A small image embedding model, trained from scratch.
Training: muon at rate 0.0024, 8000 steps, held-out accuracy 100%.
Rows from block 9 of a small image embedding model, named by matrix and row number. Each number is 128 + 32 x the weight over its row's rms, rounded and kept within 0 to 255. All counts start at 0.
After each channel's rows are labels from the 100 images, of 14976, where the channel reaches its highest value: "strongest on" is what is common among them. Only what is clearly more common there than usual is listed. The data: abstract colour fields from 500 small random pattern networks.
# conv: 3x3 conv (model.blocks.9.conv.weight, 160x160x3x3, each kernel summed), inputs 0-53

conv.145 [130 142 131 156 111 156 145 158  20 158 158 102 102 142 150 127 193 102 142 127 139 132  93 115 161 134  88  99 135  64 118 104 139 107 122 133 100 106 120  86 126 133 119 129  73 107 141 181 126  94 142 141  84 114]
strongest on: fine detail

conv.37 [131 136 138 175 116 154 230 169 114  97 117 186 142 121 142 133 123 164 128 144 120  21 150 145 107  44 116  91 128 148 120 128 166 152 156 175 141 156 133 167 117  97 112  77 116 100  60 109 132 109 129  72 119  84]
strongest on: smooth; mostly blue

conv.119 [169 112 122 171 180  87 173  78 144 100  70 203 132 130  43 153 156 142 126  88  72 151 115  89 109 114 115 109 146  83  64 120 122 152 112  87 143  97  67 133 149  93  95  99 139  63 140 113 134 152  55 178 154 104]
strongest on: smooth

conv.124 [151 134 145 153 119 130 142 141  67 115 100 135 141 165 150 143 184 113 108  96  77  63 130 110  93  88 122  96 120 138 136 111 183 110 130 175 139 159  61 126 144 120 150 112 153  97  83 178 149 126 144 105 115 102]
strongest on: smooth

conv.56 [115 110 132 115 189 151 115 142 136 117 115 113 136 137  94 109 127 136 160 123 168 169 152 136 108 179 127 147 139 142 156 160 132  80  63 182 186 108 151 159 174 133  99 119 196 167 127 163 157 128 156 139 132  13]
strongest on: smooth; mostly blue

conv.87 [ 71 120 185 102 151 165 138 185 124 138  98 118 130 137 126 143 100 118 162 175 108 153  80 113 116 136  95 128  75 114 127  96  88  84  92 132 138  58 142 146 160 134 162 197 126 135 102 157 113 135  90 104  83 140]
strongest on: smooth

conv.121 [136 106 136 188 122 163 178 138 165 116  23 128 117 125 130  91 113 127 100 129 158 155  32 184 135 137 137 107 126 127 143 101  96 165 180  86 111  47 140 130 140 157 130 148  66 116 110  30 209 117 108 113 125 187]
strongest on: mostly red

conv.34 [133 129 164 155 136 123 126  99 162 120 128 170 179  83  68 123 125 136 136 133  80  93 123 149 131 178 141 131 131 124 125 130 123 114 120 219 125 147 170 139 101  76 115  98 154  47 116 140 115 108   0 153 144  61]
strongest on: smooth; mostly blue

conv.104 [146 148 145 160 146 119 111 107 114 104 182 150  71 145 110  68 128 134 175 184 125 132 207 101 100  88 132 100 127 114 117 168 161 163 147 137 160 144 172 126  97  97 106 163 109 119 140 158  56 160 104 155 145 126]
strongest on: bright

conv.111 [142  98  95  87  81 140  97 152 134 102 139 108  53  76 137 134 166 112 199 143 112  92  91 139 106 168 121  59 168  61 146 150 194 132 126  68  90  94 187 125  69 100 182 140 178 128 150 177 119  87 174 131 141 117]
strongest on: bright

conv.28 [155 156 112 161 109  84 152 137  99  99 143 147  97 159 150 128 134 155 142  76 114  66 165 137 121 133 164 114 142  90 140 145 150 137 110 119  82 109 122 145  95 163 131 193 142 153 130  97 171 170 107 109 153  51]
strongest on: smooth; mostly blue

conv.150 [119 131 137 149 100  86 127 134  98 161 152 184 166 140 114  98 173 108 167 122  95 179 112 125 147 133 127 103 155  57 117  98  98 104 122  74 138 145 146 118 106 128 128  97 146  99 153 131 176 146 125 110 142 134]
strongest on: bright; smooth

conv.59 [151 139 127  79 185 112 117 150 182 165 115  87 180 120 137  71 115 143 159 104 142  98 131 122 139 142 152  96 111 115 155 108  81 183  75  79 178  88 159  94 139  97 147 117  77 111 111 135  92 104 107 137  86 145]
strongest on: smooth; mostly blue

conv.97 [141 107 162 190 189 175 135 153 156 159 123 142 121 127 169  84 150 149 126 135  98 125 147 140  90  97 134 110 112 111 126 129 151 158 109 111 104  94  94 116 179 177 109 136 152 119 140 103 147 130 138 144 150 143]
strongest on: smooth

conv.149 [115 125 101  97 155  89 143 138 190 105 100 137 101 116  79 104  97  92 163 108 107 164  62 110  94  57 167 211 179 143 147 189 191 158 138 105 130  34 143 137 117  89 155 155 120 144 111 149  82  91 103 116 145  63]
strongest on: smooth

conv.68 [131 107 139 101 127 141 111 121  93 111 135 138 107 138  72 160 125 139 136 108 107  61 182 107 135 131 120 111 102 121  81 150 152 111 159  35 104 153 134 122 125 133 155 135 168  86 115 108 152 140  98 130 132 165]
strongest on: smooth; mostly blue

conv.158 [152 106 149 151 108 121  51 121 182 103 173 135  64  94 125 101 153 148 149 127 190 105 100 158 118  51 120 114 185 140 114 155 167 116 134  47 137 173 169 119 164 133 106  88 134 160 126 162 145 128  84 121 107  69]
strongest on: mostly blue

conv.23 [170 147 167 155 142 164 154 142 166 129 114 176 113 135  69 143 120 145 167  89 167 101  42 157 160 126 133 173 129 143 111 127 190 106 137 187 112  82 106 182 112  97 137  30  82  93  82  91 128 130  98 136 139  95]
strongest on: smooth

conv.132 [ 80 143 177 148 116 186 163 159 160 152 131 148 127 143 155 121 127 143 204 174 163  79 117 120 139  60 128  82 107  98 113  88 121 141 123 125 148 103 118  79  86 147 171 136 109 112 121 137  73 106 103 128  92 132]
strongest on: bright

conv.45 [144 141 160 142 156 144 116 132  65 160 125 157 118 151 133 125 163 114 194 215 145 102  99 116 136  16 148 100 143  95 142 125 118 112 168  83 104 156 144 103 123 108 146 136 160  84 149 143  89  91  87 147  93 153]
strongest on: mostly blue; smooth